config = dict(
    image_size=64,
    embed_dim=384,
    residual_init='none',
)
Rows from block 9 of the image encoder of a small contrastive image-text model, named by matrix and row number. Rows with one number belong to one channel. Each number is 500 + 40 x the weight over its row's rms, rounded and kept within 0 to 999. All counts start at 0. Numbers have three digits each.
After each channel's rows are labels from the 100 images, of 14848, where the channel reaches its highest value: "responds to" is what is common among them. Only what is clearly more common there than usual is listed. The data: drawn human figures in many poses.
# convs0: expand pointwise conv (encoder.blocks.9.convs.0.weight, 480x160x1x1), inputs 0-159
# convs1: depthwise 3x3 conv (encoder.blocks.9.convs.1.weight, 480x1x3x3), a 3x3 kernel
# convs2: project pointwise conv (encoder.blocks.9.convs.2.weight, 160x480x1x1, transposed), outputs 0-159

convs0.114:517482501473423498588635529429495486457446508561503460465484489505481469453524522513467575451474500490450459496505417509536474484564462487530537547542473466486490526499542458479552559519487498539468455528497439555532470525517534508530462515490436506548479528535526443441409494424466493563518490527503515529494478431570569487492483544555516575518570509503471538462531541539456464498456532519478471550497445466510468476480499457537491489384496401501511464454490519424476518525511483
convs1.114:496600497488488479482454466
convs2.114:504459490527458515489498463441541536457532505561548505471571474466503496537526559476488530479483528458423510449491413458553494508555489588474563570594555484575467444509555400479530497498494445559489413567501510477481483516522474485486443481516469551535480540551544467539502487458501478485467436508463589451512527492591570478487482502545490594450505526541496495484556534506487487521433542521549485528482463461526544498551586490575477474449483481479488498523452460488515490483531485
responds to: handstand

convs0.39:448455499567495481521459454491542485575510513488494554565555510406512508483525501512452532479477434470540427471541584514540452520513574504509459490481524482553552509449470529522455529455521499480500527504500583518583512419534466504532498466513462460588458486490483362455578444526493534599513432499523477515472523554465536552478483472525544548550509498459523528474475496452451512521517455469472396471483549544518485574487513494509482546512505496459514485509472464507501426510517552
convs1.39:516512483552599527488484486
convs2.39:464520470494508525460458390463523498551425488513452502552467484470535498491535546516422503579414499528531475492493540484471450509500583431565474528485451525542555499504500549516444527467500506486501505503510528543614508489506514532498492507440519476520443526481497461501604468517502522538503524532536555458506534500481586510495469551501528482502488470480546479571444491405532467454518506437484474415516605544489485547508512495523504548544577484440493434576443491535555466524463532
responds to: white top; lying; grey top

convs0.373:541484496476426461542475513467465506590468460532479528407546483545456475448601541436476499485505490540524528518514465479498480545455501527569452473470480527510485520446548519521508477471498530480515477574500452578534424496575520474536536484504511519468495468543457456477485558480526543555573497474501557513548446452504472475517456434425471495533520626410485488534463494575450528423530504492516458497528477477572568507430470507525550482427489484541458470508474486468461536493515513
convs1.373:451464448526524527462454450
convs2.373:429571464528488526424472488536570474416454506486510524542485492479460422552537444481507513508548491516423484499501493475549541575442504466505496476451474524531505503486489514487535511502477540485488533448510502586524464489492441501401534505517498481512403577479539576564454502458613416500566479537489528518438526511476550481505511545448466490471476506445537459462582544514545503451470443434505483477482485583519490490468462575547525557469550479489458526534500496545514509555513499
responds to: splits; star jump

convs0.198:556539489537539504480418445500591461507480481538571526515496466477539522515502464507516452569501464532518543528507507510426501374483501488541527551499427542563519398509524549520526464507464559491483486472501479481479579465579502511473519493529518495478473487531445560506544465539546495486572548498464546453478517492443495477516463494470477452492471481480546462537478476496572450478539561498526543478487518503551554549455524575382443464541542508459421441506513492500518509447454578
convs1.198:467520499424486513435452519
convs2.198:483489465507545526413561509535502526510528505409478452518461464447478476517445516440467494525499482500559458549464514549485489482535550477528471497424511421449499482527434508512480512414474502543539565477443541478531524502465549401452474508499500482516475467500472488470547528463503451538546467482517497461497512535408474541566562513494592490526484481440486492466451464504512555508532522554454520463520562476430479499573532579453544542544517557474527532457556519622485462463444486
responds to: teal trousers; brown trousers; bowing

convs0.86:447504463550601477556469445543520419529437482539525497505534496457528530504543563443494439534554480468495536500580539549439512457514491503622468524521490597459453433557545548545501437485465532513474462552402523502494529473581438556457522509498487491469420492527419504573523437516526517482532520528464517492537549492485508532477541559543488493523446488478506508549502463455497467469561501458488539511464487486505522556515516496471437423452531527486481447542496486485514506477468537
convs1.86:486482488455500512394479506
convs2.86:487441551505517584492591492507465486493527430446425497481494512508468438494438577522439534474461498491525435477448533553479416543545469514582453492438581448468513507501465484533474460410517494471551501466423521458467554464487536500469459431457479563541456524542434443479527487461484504498507516515524484518509514535493479545496543529597527505509454513462475518548465430504433561509447504554431482490494467457489512520516505572475583493460517519474531516491521560550561506511459475
responds to: teal trousers; teal top; sitting

convs0.316:490434525537489481522506479517551499467581438468467496510539477484463524487530491542473543517431410486522455516523559498472424455475501427433448470541525443499533406472468546445449497518536467508506477459520538522494571531524554573584509428475464507505511483421488511495515493499502552505506511504584526502493424551481443560496459551531490488594501506522509556473504424513472541483540471569556443473447490481535554583462448489413541511539486543490476508489549520503526505527576484
convs1.316:524474413513520446486497457
convs2.316:382527518483476479508617503546476485485481509489444455562424504529563536568462536525519465437481458434479520447493506481518505525519512525465458509434521450439477502542463417466493479540482447547499484485471513561566431474462510537510449486564505468478486500491474520530520508502390463502486448534534464411553480498518543552448510555548533520496463451531533505530478499495524420563435487518448494592502515491411441516524493519527543505465474479525576481532536494516545455514538493
responds to: white top; sitting

convs0.165:477463493522505503487500529519549481551494537548561502496510493466509467515475470519476468463565463498464538467536522448574544454551496593501475490479494432512484466490508458503595492518437509547518542533507523477540525490504394463463477481591458460542441525554476455479554477492513544536488447538474449490473569537553539479445549489513449586474560523499523448466574589487507462573491561457428458572480463559469444497516544479523425418526491471496515466515504432503501501456473547
convs1.165:513490501411478443533472526
convs2.165:512488461441556498510487473479506485546538544618486494506497478479500484512570490474524526496523502577487611456490477500521525517552554504528499540535479487555543512505545509601448498500442473461547519540557469495521520587510535476494550465584540514488462499457545489467580520463488589468456497484507505518490520543578499457474507536484444522466523546512494492452552672545449469536503502485467468516535492490558514449496542481464521430557546479463488467439444471495456542484526490
responds to: teal trousers; lunging

convs0.191:493546434480475528507436408485525501508515510487525496561531508475530536538520463500514487531511477506536519585536482608418453496463518485519428498505471587490551481527516506529523561452474483430460533491510472526564473439609498541506498536496503505541453462479518530523537516448484468545528495526524558412526488450487529505529460513530522488534417474470517594530492454527496484484536451493548469414487611463533545593459482501475518510444468498483475511506481459447487425556513577
convs1.191:444463503456444438526505484
convs2.191:531429555561503507456535561516516490471497482519462486439454514487449457456489521533454559522459500503486459463383469407571504480490439486490575490504497384512500447418475532478523484534516509499531478438514534491393541572423486485528496459504472487455501547495476508459509491554517502463449512497470483580477461563535490483469517501469507482471575543538509412536527523516492533473496555544498510505476441519472549416461506554481479497476546476483511517528505575558517598442490487
responds to: white top; pink top

convs0.410:441517523522461439552525520524569418442505492529537436481502514482483507440520519511521576489448448454460457477496447542466474421566412441500499537595487504501503429574498502430566527564498525557469440506497486508480564534522497606517443482492438503562514529474519513507425432492462504498485490521522471493495498462555549508514489585600507507546498481521509567507576486512497432503476535518506504538454489441509509521433450453460490462452513463472479489509502504433517507561530496
convs1.410:554585562497491501501481500
convs2.410:504512509494486492471530478493531488443533533539501541464521497489525457484550597470453457506472497472462515452456399500493462474549494566541536556540515550533453478512591429519533432452467490558484415570484503489493421475483485446426449478500502544496457531561516443558475484487544467447535448498524565456528563420588573494550494550540531573520486526507512505518535565519475518531443516424535448531481503447550537489547506557518505475439502455470443508484479526546530469481506487
responds to: handstand

convs0.216:434535488544445531465515476463524455571414477503525483526522550479560544447539524513474471500467459454501441500496534457504495527505572551561521499474488513503485531536489532478566489537480440485549490519480538553594495429483483509542493426512473546537457504512506371418499443570473520612529470501464483526493514542520557509545513503494516502496438519463518508522474494512435433467537468447468441461521542559502479495526499463557521456491514440505512474594426444503538430511505573
convs1.216:515527509578559559512517501
convs2.216:441515470544507564498539441454523455549415475523548474515532527471553559462543517490551459556440464441495506508497557449455503509473559520581550533485494565489452513576502571501508430525538429486534453465442523518528511485478488563496496471483475512452449529473540484487465454581469495546524526486476533512540505510488477489569532498517493432522423505460501516560430459453459414426545485426488514453537553553468520467503508516540490460472547440444503513556446449489534463506424501
responds to: teal trousers; lying; teal top

convs0.445:571498557540524527490511497536551502450510492475543581489462506480450386484456501533433497504467475524492493436466497540476513452545469456508528549485418498522539466466546511520560458480511585463440525506433483435480526490516477410420504502443516460509444606551459500479504491495582497520559559520532508531462554472441517505503503489529508507501510539500534435515528523485550507579450587499500536548488471478526494500535526606409478489483528484468444442465498548511522482454474548
convs1.445:523551524461438438476471504
convs2.445:485504451527542508390501476574543538442576537469480566494492541514488504546465555492449501525488523502539470447459492455508495524458503512545498483460508502531492455508476480508519431455508507499516516547440549494483514488477466407406523463488529525464454490589522443567549527535557414447509468555473566528464528532496500518534566514535565532505454529510556439545526461530539546540527470492524508492490529548494538507528527619472538456528494557504455508475481487609464447435538548
responds to: teal trousers; arms out

convs0.434:495482530467535474525517541546437467536584501455445529555486476506460548509528420478536511493546506425513515481497539493531520575464503510455445405475561487484488530476457517507464546470539492514529578494503488471525489506445504502507526534515531474540522436433512508523526454467466585500474497457544453542492474532481413486434532436493521465500501506455412521458442518535389572531468421472452475493482525525488482485534441485515581509578421543520550584454507484523513490523556441
convs1.434:522494431526483412479501506
convs2.434:505493509503474498555604460495480441490512511450477476566450475455448529526525501513552485495477477413557528511501584526499566506425546492484486542416494457465508548491457505553494516502511500490519535422533516554550475481483507503508555506518531441463505454413482578477514482494421547464437534439517477498566422545450414511494521500499570407516469485478456557465484471481498449496459454468449515492501551449447407494527512518484530548509454506471571571476492500491559466497531446
responds to: handstand; arms up

convs0.195:454499510542470549528456474533569489580502531503555541537489494417479506459519443507504463516471392533515505524543583507463449489445495503537410491490444512497534442449487537520531479415528574514514574480507531548556546415581487544530509467453494462538459513489479476480536441450506528601546480462532520510466506501465512539495474531534538484582497509458530482508506485476521432508514486464502476498429566524532499521494487576449478450504501536469485440533523465432500452511501617
convs1.195:532499440542453438494486458
convs2.195:442509496462441503503498456489565517522511483450494485488471450448488463558612511463476429538391506470501533558503451499470489537492457440489416512506508458426470475529510483461534548466488512570532569489523521520604447497498528494501510491442530441505504552445499488538514507412547571496504578428529563445554459452522520529539495574492517472511455569505523464548487503474552451425495490477507482466469544445477497510576548470489530519527456474467457469562536517461563474506507488
responds to: white top; white trousers

convs0.256:408506547522474441501503480483533431479520552509466459562483501452535509518547523584489545463378450393414473491518486531557503498532462504421461515531544451516507499503467507467523549496442500556496497500541509515540531459451474578504461458518482537544506515460505513501448428482448527513455444483511523465503486477549543504496510586589496495498498501491498568496556489508487443525472461495462462457495521443482463525494513431545534529524461493497568527550520508486609429592518459
convs1.256:447465435528550543500520475
convs2.256:513574461425510463492450478485494449539486409545502500498503495543464525470477530466529557541530556540524499454492486496446480526505522438533508523461466622583471513584494485490508475494522553464426409553433475529531517515540439536485468537459519490543496507573503502546512479571486536517494526531471487437485517464424524476486500459456530466518455449467592474524433475498533503455528495472543561559526556566522491502488460557502503485519495538455496459543376447487441473509491544
responds to: handstand; star jump

convs0.382:520449465556446539521527487517509539515486482472555531486588497591445440518404522505490524477547517542526449499494541463482427477499527519530464483433491538529571480491486447557521465544519489460440447524417483494481487466590413534521431488469425512527458482572511484484495533536486447544495448538489480512526528497466553530509449458516508518491511521488545518534466473431556505479501516553500501569497504614455530558473478536509391510416562478528513460504496424481479501513485548
convs1.382:533509534476484469433443449
convs2.382:518499576541551533470547436525552479485534526485556530564475455466436438458459456558519522547478469522413510502525550522505502546513480457519484437509488462523536462466447594480542481490458473478540560485442492518522557486448535464538480525503482479558425458400519541485459493490523532574502546473478523528445470498466493454506497511567491466476521527417504530517481489551512531512458459535500511419441534517520470545565510555499548502511570526456578496514544433551593490576546511
responds to: splits; arms out

convs0.341:455559494566442525454476452442548445569474500493543458522533511507577533490540495537512416507486448462489500517491549475478484480502588567494531520466463522512481522556518525474531455530476418464519487503483509531585494412484475540490492406539504544515454521499496480429472478603500534595560453494531507489530514500472542501580460497442468494502384506489556509522465507531468391467533474449510443452550531552522493523491492485494508490527493449498490465538469463488545433506466564
convs1.341:529473487542444451512441458
convs2.341:443525511550472572483527504479494412572438409452527473517507528453552563501564533543500438477407450415501452510445528440478490532524532507550498510463529474477464526543481515453529484538477427512533492536469477482549502436500523518497476468495462520521463508494498438445471435583485496572505531491479490523537495525511496551555477450547535465517404540439528505547482504504454425517494473450433436486522517522473498504544499502568542484483483429492534535580497494475570402493513542
responds to: teal trousers

convs0.152:553479466453501425495493459489474522526503489420420490542523431505459549585566461476554431522460548448491481539521591490503582506420530463451471502484590488452485520508438515534487449471546518549474490467502482539541497477467492458495567496493543546430500459472526543543480581464449512498486546419521525459488411502437424530533510510465445491515446561480467500492425493508479530482543460522541487472554481500497529462552534521516577533563469506522523519501516548527554465500497443
convs1.152:481421508466433514487530472
convs2.152:513529551554478505452548543524466475504550448404497498521445509502493594521474445517451538547509468431536394518430544510500497492529516516518525467444487446482485473508477483427453514493533449514528529435507505488479510499489523482501515528554471484502530480473429521449535438586490436552510480500477467512522484581445435556465485460455599473475524469455491487455467478515505571578476544498435523507481483507500498551532460571506510564530444486548485552437585534562480449443498547
responds to: handstand; green top